From a checkpoint of a small contrastive audio-text model: trained on melodies that start on their tonic, played by one synthesised instrument.
Rows from block 3 of the text encoder of a small contrastive audio-text model, named by matrix and row number. Rows with one number belong to one neuron. Each number is 128 + 24 x the weight over its row's rms, rounded and kept within 0 to 255. All counts start at 0. Numbers have three digits each. After the name is the row's rms in percent of the matrix's.
After each neuron's rows are labels from the 100 texts, of 14848, where the neuron reaches its highest value: "fires on" is the input token at the peak. Only what is clearly more common there than usual is listed. The data: melodies that start on their tonic, played by one synthesised instrument. In brackets: how many of the 100.
# fc1: MLP up (text_encoder.blocks.3.mlp.fc1.weight, 1024x256), inputs 64-127
# fc2: MLP down (text_encoder.blocks.3.mlp.fc2.weight, 256x1024, transposed), outputs 64-127

fc1.351 100:122137097148104095159117118109109166106105121150149103122153122138112143127154130152115099108112151124129179101162116163154122159116163068147091183102130076138124098135127146091122140160101130
fc2.351 111:124136108123142095126150122178160151135160120125179140181170092108131108107156110125125117105138141151112102119122124133106120140144157172139169117176072111182142174086161116142137139140135169
fires on: "g3" (96)

fc1.404 129:133104139126128145169136152129107099137128157145166079147154126106139121139134129139160101064140135104116124145128123097173138127132164159099126119149145139140131123077088112126145149129149136
fc2.404 142:139143123151092129116137115113162173105092084145152096101174124146134102133144157109148115131142124092118103124126127115104158110146138114113139132126157130121157124160134126149154148147108107
fires on: "c" (52); "d5" (45)

fc1.174 069:142130132116117130158140172121143153077098130173113096143143085100101141133140150090121129169140196142083134152114131111119129147165128132146155121145123161132129111161093147157146127135131097
fc2.174 067:126142181112114168159110136106137121135136093121132152139086141082090131142103106133159128120103128103112173141165109113148093124125085161145107126104092105134136142081131098136144126116142056
fires on: "b3" (100)

fc1.491 079:134161149080149107103121122144109099178119123099126137129142061160153125121096131120115145122097170124128126110133131100119103107142126120118143147105156137138127118126106125128096133138055160
fc2.491 069:159154113112154151188156127169140127192122147096153101119123111121118147140146131121098147087112106132116131110130104102133144113113130126083123158156128153150151131122139097139102145135174136
fires on: "f4" (100)

fc1.414 126:143136146121112126130135109130161125112142123098127143128150135137135110147058139127126121134063106154125138180142140123116158118142109109104121084102117159075139093161134156146101121139087121
fc2.414 140:149154094109120153125094179127175116134105150122123163111086146163150126156156164083152109124128137118116114132145124117154110138127118101126142151139184158119142177096119113186106128093133075
fires on: "a" (97)

fc1.436 093:162086110139092112097163098163142112131105142120149125101137121152090096106151117100112158123163133093144097098148140155107142139134101143126107137095123107161138114147160126155163105107142096
fc2.436 095:136116133087153139109138079104094166134157114162090143105147100084177119136120079143111121170122125136197118172143119116161157096096118095132117150081152112141131126096136114111145156142126173
fires on: "b4" (66); "d" (32)

fc1.699 145:111164092147032139164120139102126147144072162094108126183131091117122104133143138152128120121144136128118130122140128133133169144133128133171135116187138096154138081141110117108103147144119134
fc2.699 146:114129076100102146093162110154122131150187122133118139148128113134095115108118161144147189119111160154104185138086139141101132147106144130106108162148101153129107134121155126125122139145139140
fires on: "g5" (99)

fc1.670 116:168142106158116100092119104109165138145133145129135091149121120082101105127115141134155091138092138110122115183136147111177111102136139103157169122079147119138163154097121135160128128119100173
fc2.670 132:117125108153157126168125093132146143158132115158106099139130122138148123109105125145140145144145153093108147148134119151077109172142153121125129091118226132157085114153135116146127113176144108
fires on: "f" (57); "f5" (12); "f4" (12)

fc1.647 103:144113118142140138140134132164165140111104101134122145169115104131126170136122118148136122108137085114094134124156170151155095073125151195085156121108129171144144141117137148108114139154105147
fc2.647 115:156109179149123094123134142158128137160163096121091159134151165069130153098110129145107152147159148114106110143134157124091174108141142131128112136084085139138118122126094132171131098122174123
fires on: "f" (23); "d5" (16); "a" (13); "2" (12)

fc1.638 105:151130074146099137106124169140116099123106120105116136123134152147157143092139091117130141127130126142162082063120158144149188121133121111119133136118117172123145113151130144102160145118150132
fc2.638 107:112139126099178075124119113145169175118113100117132158210119130096099122086083144133110128157109124117132146099108129107093100123127129144151141116169131124134136124095085116126109124124138152
fires on: "f" (20); "a" (16); "g5" (12); "2" (8)

fc1.231 140:092111150121135135144144118137113121111102134101174112131135073188126177111079114129148121143119103130150118170149110119134128145127095126119148111106149118143123123124116130132165073092133148
fc2.231 137:155150147128118106122145117132091078129150095147127111150082150126150161122188115121135134155129104151106136142134141106147077127103145081122133122147148163137151127143138160135145127125136141
fires on: "c6" (30); "g5" (18); "f" (9); "a5" (8)

fc1.470 088:143127150115101146170104138117107112078139089121122082146157079088126101121124049096077134122155179136165169063138151138093111134116113157166095118144134115159096123130110116119103120152128162
fc2.470 075:144175142105125130144109113112119122110116102105127110216143093134108112133166121105149109122144154167126102152138070125088123131117153145131122172135169148116134105119104151141139108146110114
fires on: "f4" (81); "c6" (19)

fc1.738 167:116132125161131101127157108119114138127094183131126112100181074073078155138147111135117144187125101119137121131097130145127139124110082132147125141131115152122122137121079098136123137138081165
fc2.738 133:120107127099096121081186094138161166110092155095112167127127141115200109139129116136108085129169149131090122103140104142126134074092115146104105136113121153138117174147137117146104124119169123
fires on: "a4" (75); "a3" (13); "a5" (8)

fc1.369 064:154091121090137132116143132127104116127127135131099157136145098106103075163114066127118116122137153163169176130111168111148134139158120166090134144081131144130129109186084125109119100158151153
fc2.369 069:126102126143130149172124103130106094092103085179138085138142114118085093132145090153141084080139146094138105092075108090132159110126156106132135102134121087122140131136090129140113101141132151
fires on: "c6" (97)

fc1.378 122:087120131076116093199122149097110153147161146154143101121140124155133127116128134122124122123123223162151143104114095142118110116118145147161121118108109134144117119126167124146105109107136132
fc2.378 106:186147125115111114145109132144112147100125123121127128097141089142112135099139138085143089123156136140150135107138144124143138121118118102137121131165093114162152126171140134156145099117090151
fires on: "f4" (94)

fc1.342 152:090140125152094134114117077142107120152093141126138120115071074106124097162127119156138082129150141139091123171140105204102187134158104130122146131150145182124115120090154089106090158110075128
fc2.342 140:138143149100164145121092089089115125130178137117144140132172153150146147136132167114110139116108128138149132186144124155097138128126182128103093120124103153104124146142112148097141136147092111
fires on: "g3" (87)

fc1.761 073:144113113118130089141144115123104116149102125093119118129132087130128105126092085101143129156102201142171096104126105141114127141105125144111100136138142160126161115158104096155106119052135128
fc2.761 064:159148091130117136154144152111163177171130108117159129129103134146129131175115099169106158056085086125133122129074137136111099147128152158140098083114110135137118106091134116156097142095125129
fires on: "c6" (52); "f4" (48)

fc1.317 068:100047102103141087145161143125125141064143174130143135126119119108129166134155158184106088131127139084119140157140145091145121162182094102157155149157108148104130093080107116105145162129132123
fc2.317 073:101140142170154147092166139121116153161105113079128088145106130138158108148096128149121123136140121129142140119097084074128114055165110128117102125133115064137157154091114157115105176127145119
fires on: "5" (16); "g3" (15); "g5" (15); "f" (14)

fc1.318 132:063136129074104155085095122105121129086124166120081147166103115118159130113107170122121132108147124164154102108144130098142141151111122086151136133125139131110133137127163129123157137164092141
fc2.318 126:139096096114142141138202135145125140136091155102074168073105114131119142155119101130134151171157131128155132133153116156097127121153146097091105126138132101124148105139128120134121137142139145
fires on: "#" (100)

fc1.258 146:111101112129111127098142142155117147135106110128122128122139139152103094129137121137161107149086120152127081117133081161090134125112100121131131106130156160124123165108099113136135137119078148
fc2.258 119:104102153110117128067139158105137125165080145136131109115076123121120139112114059110102134094145127127132136113115146156128110131085098096095144127120047134136128123121118134159113147115115142
fires on: "a4" (98)

fc1.672 062:102109107137126107116116114136136143099137139162093120107125138182132126169109152140127118108117193128092098109098147168103164118113150151170132115103078146122132101139133142143127143120170148
fc2.672 062:139092142131139105150120081115150113154083164153136108116147125098129157148155139107149133125128112151111110121117136102127140110109158166136133163140102102092123127134118135113175134168101138
fires on: "g5" (38); "g3" (17)

fc1.371 120:137189143127171183127161094124126132084130118092106151092160169147132108131118139129108118118151086176123130142185109115146146095129137136095175181098104139139138093135146127114132125109128146
fc2.371 126:098143161068145131118076166130119122139112117119142121147112159133172117136103165098143140118119123130152114134111136141118123141140115113093111110155090092114158129127113141114120118175150097
fires on: "g3" (90)

fc1.176 118:130136113128120094106125131141152139155142138136116111128163128099115080109166112143169107103100132165105101120118126111188095126135080127118123142129075164141107177141133151137124103134152155
fc2.176 130:133148100174147102099133143132130120113110150099128108141083072126122167141167143120165112144140092125107079173147138106137106118130118162128107164127163100068109141126127100167142109143159146
fires on: "#" (100)

fc1.751 046:148095113122152127128167141131143117158124128124149146151120100170092116149124105133145120136130143131135126079122111086128132119152170165127126161118149142130145135201118088122133177118122125
fc2.751 049:118135101173074111153097102105174136142152086161138130191121123135126130138132108142196150125142150156131109143148131109091135086141163122109145159116112122091155100134125128159134152166131135
fires on: "3" (42); "5" (22)

fc1.179 070:126138080130114168133164152132072125108147106128124144117140091149131145139139105110099091121133105151140150139126152146176137079147143109132146116096144164104094179159104138147136109077154132
fc2.179 060:139109104142139110155093149115149162083072156141129129132116170164115111149120097141097142100124105119123111135107113148135133136156148122142098117126135120136106087125105176062085164093138116
fires on: "f" (52); "d5" (22); "d6" (17)

fc1.256 102:135118139134158100123179174137130141126145151116121117164080150118098103148116103132114103129100134159123092143134127149132126136148103137151110104148152138129152162138115144133106106105140104
fc2.256 108:158108086145114112137164117076120128152103148115120168120138116121137154128179133124167159137128166141111076128162135118146130139153128128125159124158124088117125143154089120145136161130113141
fires on: "f" (31); "f5" (14); "f4" (14); "a" (11)

fc1.584 136:152133144108142097140153108113082150089108042153110140113139143124109139141162106134073152115130102150087111100109150117155103155133137126049109119083138119155134151085109142127118190138139136
fc2.584 131:169152112140141126123143154138148160145118132156130140110087113135153118123151165137116120087134121092102124140140118127075169099130137131131117119125128122117126103153094133111093126151106121
fires on: "3" (42); "4" (26); "5" (14)

fc1.637 153:132130113149164127149173140110143156122100131140149121181126125135115173131187137073151105147104107142143078105117132153159131172143132125114114143084118124130132149122078179146124129084105104
fc2.637 138:112077092143138122146083133147116139134161149153164126119142148112122160128144192149133137126101115142106127142123150101117137147144100185109144127150152161134124130116126133147119110117116120
fires on: "f" (28); "d5" (27)

fc1.160 051:139142106106147132130136089153127139089121170118115133133114114102068150157113112151149124123146126122144140157139118102095160145107124110150103114105120128171133132115141127136129115101158135
fc2.160 049:142143143141107086149135130143125134137129126149098118133141126117141096158157113108106164126134158134145149131128162147112146110092178169109140136125149137121128169120086074105121162148138149
fires on: "5" (20); "e6" (12); "a4" (11); "2" (11)

fc1.259 072:156118095148114125084132103148170147089158155171055105131129141139127117138163156166122129084143140160133138096126114134109180161120121116124098118121144161084148132084153090144154139144140131
fc2.259 076:096153088121139116166169180125103116108116094103123116112114114140133088169113116102119110171137118108099124175130140129138116104133117147154149145120145136123130135077133152133156180117114118
fires on: "d6" (42); "g4" (28); "b2" (16)

fc1.465 122:166131106126164110096139166108111106145135102138122122132127133129119141126127119124101114136128113161157130125140098130143131133144126149127126107140120161132124129173155133087096120077092177
fc2.465 099:164106085112129088178154168099137153116135088101152190129160132091115150142119116129079137128100111139105108084162101120142132135169131152079163139105154119112121113163156144097093162148148119
fires on: "f4" (94)

fc1.577 054:133150174126117125103150115161124109134141111121164157128099122144142111107152120126082155103130134134101119122172122126134124115126079118119149117138122138097153111120088165140146170080119097
fc2.577 073:099124148145096124123150093154159100119143142127146123109096138141178105155137160124184126103120148096170107123114097118186121091146091133156129123156126108118149103163132130149130156115168160
fires on: "c6" (100)

fc1.117 114:153129171113105167110137115135089093135138128137171092138132138123129133155130170129121121107105143108185126141123099136143099132127128143122140139119127180126104152122139107113106156113110108
fc2.117 097:135102055146142141129150122132100133152125123126144136130122162148147133096120122146152117128085161116155159098122128116115160105115165117147137133179078130141108129114148105127140147140110122
fires on: "c3" (84); "e6" (10)

fc1.326 052:108144090117080122157103159150127138098154128100157125150129166123066147083132140125126131158130137170135133140136142171122111109119102131157095080135132089129147095170163164147079109094128154
fc2.326 054:142166141112195134113135114159148157159119171113144187109166128098084123114124106125177110107130095146150117119109091151150173157122146120137161135147103107116086120125107117138092091149126095
fires on: "#" (100)

fc1.432 058:182119081123120153147135113114109112108180152140098140103122173140134098091116128052136134102124119128124068126178088094152185130164124054161144127126147171177174132151125136128093126131090142
fc2.432 069:151120117185159169102140074149132117123113085114145095166135157155157104127117126126176159134101121128132113117156112089140146112136105106116116146087141134151124124122141115159136123124111192
fires on: "5" (48); "b2" (42)

fc1.131 121:107119137133112114112115166126166117135142094123173164140166119158099136094115103086163118090132136133119131080160169155118145138119154146168134110116121123145113068135114174097143161146086147
fc2.131 136:133116139149121114113106115105108114145075132140107137118131164133108139108157161142113175142125116128144103118176079073141112110145161096096175162150146155148119105129141101086135107142046110
fires on: "g5" (62); "g3" (17); "f5" (7)

fc1.274 077:083119136103143105148112126148121136150136140106111105119083152143151111115134097137153117100135128141145183143096119126099158147125106122119105139096137151115123136116126073179133153100102100
fc2.274 088:154089096136157121132108081153189137157114153129098134135161144144103124101142119098073116122154133108156121134109113132126066159141112120094147140065136154110107160127111135123129143144110134
fires on: "b4" (35); "a" (31); "f3" (20)

fc1.629 124:107096127133155120133127168117131123145126108187158125125152160112125136135115149111111126117107105121093133146136143143171135114164129094163136093118121164128136113107124152153120140107111148
fc2.629 132:128188122089095137075097140135108132133146135139096130127098096107144154119114144110113142102200131134092134145123123157138113164100158114098110106135161161110137124134160100156141140117141122
fires on: "3" (44); "g3" (13); "e4" (7)

fc1.573 047:119133126139196136187150159158108171085119163137100107125120129130100114121140099148100109129146099188114130121099140112116123152149059097178136130140149132119114116159129123134119154142099148
fc2.573 052:109144132123102098098111167136111122143094103144161119166113126123140147127116107129098103120137128162129150143099097148116147157102147074130139147113116132151108131162125129195110099199119097
fires on: "a" (58); "c" (22)

fc1.502 110:143124115146118163134140161149158166125113109167094114144143086104131135148156136118120132142118171114063141151123113101114116116123151128119129113123103156097104133089079128103148093131117106
fc2.502 096:134126149087133137166085127135150116132145104133091122170098135111111114169132104137135127126146081134139138129112106130151143116161101114140118164095106127129144133133142111112119123090164102
fires on: "b3" (100)

fc1.263 109:120125115146117135147148153093128138120109091152138132115195139114133119116078110117133145133120176108145142138139104067137128163117148143110118163128117154116146169131113094096165143106106135
fc2.263 104:133143098114155131134147145098132130121155101125101115100076176111184118152131138168089134141100142091116175121136165104109109126128106128127133129160159100123121155069170156157101129148136075
fires on: "f4" (61)

fc1.624 086:111148139123059114136120117131123154123140108139132143130141127174139141110121149147122114109155146128118124069144113128152132167140103129131132108140116107158131095113140171152160147154147104
fc2.624 086:127126132159122160162156067118158122102126145114113154150147138119115101120176133171151139129132122115137118116133103106085150143136119144093199154121132127197112106077128120143135158120150157
fires on: "g5" (94)

fc1.230 122:190141143160140140145110120138116103111105127128139116148113129126133094129113122123146188131103090134118144116160142156139121145144133176109136132175114106116110103132129169163127128123114194
fc2.230 118:143103155071091110139074098160135143149119120139126163099112097130153124113132139169082088162104137102117139106131126146130105136106185129120135116149134141149123128117097137101138141123140137
fires on: "b5" (32); "e4" (23); "d" (23); "f3" (13)

fc1.92 121:139142140126121098094165172141101127165088143151123135124102121095138099110155094129097112153131097122148158100129162160141166134161187165150114141128088106114121151137137132154111118169077103
fc2.92 138:158168139123123107072118143122111102123136142132122104133111135121123121119092164133109109152089084097157109087123116119124114105086151122142141117110101078136129161117094166101120113112150127
fires on: "b5" (41); "e4" (16); "2" (9)

fc1.77 106:111131120098158135120128122140097142132115097102152109136143127144133085102132121112139083161170188150120157073145136136135140122132126102109143114153139141106121054136159112081144117120146113
fc2.77 119:119114147132140116152072115128095120117152181159140097155114124141071160175138120081112114122120141101177122140125118128141131103154106132096121125119092103122105106099098118140179112165139120
fires on: "#" (82); "d" (9)

fc1.447 045:112072116142123137098147132141107160110151133117155174159130142110104145107126101133119140132134112166102101146140110095138135110156153108110118131105106080168119117148148134097144156104130122
fc2.447 041:100106116112145117136132135149150134138113168132120114103112132093110124139132089167139166100099149116140123151128139159214152122097123123144125133126098135148178073129133110108144130147136159
fires on: "#" (100)

fc1.562 093:113094143137148140135095138159124051133141133055103129114122161148129171147101149150122157113156108125125155150134097122141143108112114153141113145123147154156114124152133107092165097101119125
fc2.562 075:134111138148134175153160117093146113091104131093160119126142095138086117136075086123133110125143144140142105162132127177184110141140097159130153134100166164162081095153148148144102134142135126
fires on: "#" (67); "c" (23); "d5" (8)

fc1.460 123:118124165108100142131151148108179157140095142139091105112129119089134121129147134123155132090183111110099068120108112163132125171138130155133091132129204109133128124125090151108155148174119073
fc2.460 137:152086084134117150138101143147113143109166141121163122122129164097097141118097104113160144119125144100154106121090092130137124139175122129136117119162123141146161139136129134098092135114119145
fires on: "g5" (42); "g" (13); "f3" (9)

fc1.73 092:081126111172148153080145150113136126098135117135095106143123096109113125119131145137117107139153139114120118102145131128096113141101074166116095086127143136107153129121122135134138101106128128
fc2.73 084:183159134083149102176107138124136184133161106103123158126118161093128102122102125118116059160111138100144134128106157126160125114080152144177136143133101115137090118135154151138116158120132133
fires on: "b3" (56); "5" (25); "f5" (12)

fc1.506 056:108153144137150129188129131131149099166098172129133172145144125148126144145139142162145095131124108111140100156090099114168154128135143123098159124120178137154101116158129148138070091132142135
fc2.506 051:118134131051118145158116087140106102138100113108123181129088119100125115164083070131170123099100136103135130122139120101123154109117152120136140132145080132123170162130129105147115161124135135
fires on: "b5" (56); "c5" (18); "a2" (11)

fc1.61 039:156125093146140146146115131106170125099145153149149166134120152172160096102124154129123121118106122146109134116096157111120145147156126134104114114090118090138157109164171135162165142131110112
fc2.61 030:179092133156121109151128114139155078114108145145088152122112105089138088144143109142134136071176115134147118139140152096088110128129116137140154136130104151126141099135122094111123153089147120
fires on: "3" (72); "e4" (9); "b2" (7)

fc1.525 134:154134142133135114117140112102137116056112109123127079162111143123149154163144142145177159077082047109114126148121141127149120131143084118154156189154075165128115145103125122113101144163134179
fc2.525 123:149149139176100124120139095142099122095113169134114106125088124111149150133080126092121136129150136112157167103123164126118108113120129204143121184133154146144141106103128108144173122131113078
fires on: "b5" (25); "e4" (23); "c3" (22); "c" (13)

fc1.402 096:100118154122114100092150145084135127129176157164090117076115122126154115112132187103129174139150095140150146122085180077151121124145114139126078157139151153161128110104088162134118130090119140
fc2.402 109:106118142137112159105109133118112117134122089152127106114178157153072134071115113120098086153096110135119129148134138150097099160113142164129077122121148084148129130102096095150116084161160114
fires on: "c" (75); "2" (9)

fc1.618 151:146135154105173105132111091116130125094136105117173161087129185148129100137155124130152117101160114132135097139089096131134163128115101121120139087115148116146128133147129143113150125161117174
fc2.618 153:104095128177131133132125156131128171126166109168140076105162112117122098123145128098094088128150126132145147122131123109159182128099119129119108149127115179149169120157168117157134142151147149
fires on: "b4" (57); "4" (24)

fc1.438 132:134115131116135108147131127123157132135070162120107167109125123159130105083142145129118125127166168107127143146112111124121155111178156086127111108208146114118125140154083143103117130115084158
fc2.438 135:075115113094110148108089122102140161120138092129123123106149151146068143126117122115113139146163128117109122110136130107145172143112117128115121103121124093132091172111146128089091130131092148
fires on: "b5" (100)

fc1.39 128:146125097119163130109142124082097118149080140155148135142112103126120097148135136100122161135142131094105148124177130139157120097129163150144160167076129126139111131077120123131158144117108098
fc2.39 142:175113153142134161138079123082137115093122144122162133145122136113093124136156144164093131116124125133137138120107132137118146154108141123151101120128125169146127125132137152125137123102097097
fires on: "c" (100)

fc1.299 083:144134131124106130140142124109135163141124091162113129105158108110125133110123123114108119133111100127086127137119131143109129166130142151156095126138136146137160091121115124141107140159156122
fc2.299 087:100146151099139097123172138121137127141165114104188097104110118085102170148127145168117143138124117086155154080149134132138085108120117118133130155099110137094117125115164158096151142132117127
fires on: "f4" (62); "g2" (12)

fc1.691 067:115121153097132145129105128134123151069101123151148090142153074137134108140151111121130117199108196180143135146096115101109151112180161133108109129154110139119100127140067153138130133102145115
fc2.691 066:146151136115070153156117158131127120141137095156113164144136121109138142142114131131190162112123137140121153090118131139150140138138140159144066121148125127132124104104127118127171132108149083
fires on: "b3" (100)

fc1.86 155:127124103147118144130115137180123146152083114129148153088150149161156148135104102110123185117142146128092131130123132115106076095154118150130107146124165146111137136085113144156170109172102133
fc2.86 141:113138157131128117101071119104150166157136116109122131109110083131144123112112166175097149123088120130123153090113104125139116126119140148134117137140118136132132143102133098136112143115127101
fires on: "c" (44); "a" (41); "1" (12)

fc1.729 153:132116142108118098112150119122140130122125119110120123108100136103127159091127074107146154128159164132110133115149153051134126195143110097198127146125102128141143054135125124122166128089133116
fc2.729 142:155111135083097162095126176118147128129137107101138142117156136134067127137102158150091137123110120133123175103157129113145119099103120169157109109096197142180137095116106125104133131108129125
fires on: "g3" (41); "c5" (18); "b4" (11)

fc1.75 086:169119169119115138148123178136156103136103101146130147093075089101087156128135111149120094131135199084117150157105141149128120080163126141113136148132121116086137133127049143176132085101131106
fc2.75 072:118114166183111149163115126143136125119120131133075113113108124112162153124120107089120115139147107128131120096138161117121139110115117173146171149139108095134128104121132087110152130092154055
fires on: "b3" (100)

fc1.726 100:154175129118086125158160169099176120139144098110132116124116084122158127133126109120133123169118178134080114139122149160112149111137169167124141135124127109129143119114058123174089108114097106
fc2.726 081:133141183152109144159135108109110131100127134201114146115069143126140143150109119108102136145123111129136167107145163112123135177098144134134100094158101108160143109098154118137131118116127103
fires on: "b3" (99)

fc1.568 068:132091109141144118154143072185125141122123114130133147100136118125095125090130146172150150105113129169097102112145104079153172129134124157135169089118146126103131118165103138084130119094116123
fc2.568 077:101103151150071128133138133128102132100106173108141140179146125124107135159125126101109116109146104100083128145138095134092060107151104143116160141144144141182184126151186136102159130134094149
fires on: "#" (99)

fc1.537 134:136146147080119126122136142123138125141127106136106177114118100177153115111134148108131141130153088162137148099109124116112130157109086123093150071106159130111172125095164116121142118114111076
fc2.537 140:112143112143133069116131165133096109119134120107106144090122150104167140146158128141122113114163168114110068123117114115129136097159148191137185135108155142160144157144130144119118135149114100
fires on: "b4" (99)

fc1.519 072:151145123089134092146098093124102150103126119102139164143116141139116138183158137171135113120132103095163110155138158128131127083141097130102137117123132076136108108141121102106138127119075138
fc2.519 080:119093152133099152138139150161119147137136123133126102126155089125151131118108135090185123147126100175144137152172126130118127122122114118106137146157122130145136125144134079122161114142048082
fires on: "c" (44); "c4" (41); "c3" (11)

fc1.473 127:126146101149142116136154146131133145130134186073127160112112142134101114113175161139131141110095106120109116123101117114115155124131167090148122076142152175152170146098108102145134119100098170
fc2.473 096:082079130126137108069148123089084127181135129142103105132099166179104135129128069126129155160113094148119130148126133138134131166127135077121122165133048157126142121124131162163103131103147167
fires on: "a4" (98)

fc1.714 121:098129153108144140132130121133074122076091149096123107122114166147165115093131065189116124141124136116144125100139149102162144147105147108140117120152159161095132133129062118123158094113081133
fc2.714 124:127148127118107169121145134087111148106122124091123140105121100090116097116076136130155110148120079151110159145147134125110124105138115074100114130134168134116068120135145162114136153115126116
fires on: "5" (88); "6" (10)

fc1.337 055:126106129122105146176112128116107119138128106141134149117109155146121129131183079140099077155101106088150100127138063104116177145105140172093147108123133111124094149134108115100113134130135150
fc2.337 055:123163130147152134183154169099162147107111105113130128155105160153149177112128139140090104147104108164109115150117159142102116136131138096117131132168176117126139145169118138111109103125090116
fires on: "a4" (37); "4" (23); "d" (18)

fc1.543 059:095092149119166123128152155103114120081064132138149094172121160119173127133125118114175105146165098136137167156118127112117145120123155064120135122153142172140139120093126181103147131094123114
fc2.543 066:105097116117133167095157087112139153131142125140130151067123143143113140151138132124136133125103142129123088141144141133119087128080155185176089122134133103147123139104168164154147124064092132
fires on: "b3" (67); "5" (20)

fc1.292 106:106171133154160144138110140163107153151134145161143123139087117149129132111103170103143154138088148116125128129100122144131148138106144120088148122151101140124170124101134129086137150132122137
fc2.292 117:162127102113121185143107131128141132119109151119106129138190129084172113121142120118154132106126160138171121135130117168096085101110133135144125133136110138079153123140112081126145120092148122
fires on: "g3" (53)

fc1.44 092:129133131158109087158156089116205123149082146126114139117129135126133137099074096115135141153118147108116138105130126118130131132107132147103122130100096164140158122143087152139123166092106168
fc2.44 094:079127160126144133151098155089122134093145117111124125108125126118107131117157133102122117139101095174103101123086138109110132152162116185130123072166128124172163121109131129137178134100122083
fires on: "b4" (36); "b3" (31); "f4" (23); "e3" (9)

fc1.372 117:159121094124119135102124150145119155143157116140178134176089131089132072102131115132132177125090171141145114112148106137109119178117158157156151100124149118132159090121121068151146134107118124
fc2.372 118:116146087091146147141120174129129148170121196119095099138122157130113113113120145119125148141103124122086159122137125161138127141109133113103146169142110107118149114143167142115132147117127124
fires on: "g3" (23); "g5" (17); "d" (15)

fc1.20 154:085107154144118113144128131101097144130112055109132138136092087174123148167159157115137140107121116120130150090154117137110089159106122143144159129121118172132126123120154131093156146144109086
fc2.20 144:108151180151142140134138118120160116133157127136121106110119133128160137137133169113100145166114152146092174127138120137186133087129152120126116123121184143139128116133133128126092110138117121
fires on: "b4" (57); "a" (33)

fc1.319 117:138088177136107148145163121125140151119124118138146127138098097174147150155174154085115122124153148099099121110131165147122118140139147119127163108115128142111067139163131092101087102094125140
fc2.319 093:126136125135171191144100144141131130141154091121154113104141111084140166144113131128141137121128123121138151121131123145170127116154159124140090140132194153118161148135192124106118129142108121
fires on: "f4" (56); "a3" (33); "c6" (7)

fc1.76 124:110148121133177148114129113141160114153134130135134156067115110174117080107111123138139143140148128117139061163119162108143128106154099092108153102114101114156127126058166129144109144054135093
fc2.76 133:113119129145184149129121139100145122126127137119122085113122126130130135125129161150158107125119091089134160134091118058156123074159138100183125102163126118149139134128123076146133114111127131
fires on: "b4" (37); "c5" (24); "2" (16)

fc1.478 102:082127113140128163108183136121117075154141117099140099118165168138112118110139150140125128165160145160117118093102140162143114119123092109125114154101175136090108112183166121142113147120082093
fc2.478 118:114165138148128173116160119145181106126133124151069150095111140139156138096128108181091157120103121111141086095134140095104075101131103154101104093116160124117091150113153116133108108143124166
fires on: "3" (33); "d" (26); "c3" (7)

fc1.755 081:144121111127119096138133095140107093131116138141162150163153171105108144192129124091088121094071126138128120086143127111130135134139095118115133164101133105151156106156108165115086096079180130
fc2.755 084:123145093115107163105105140127093123152101070100113162121147095113138135132111107083095148132115138155157132094130125132111116151094141124102138137133170143109156145121114129151143133136148152
fires on: "g3" (29); "<end>" (20); "c" (16)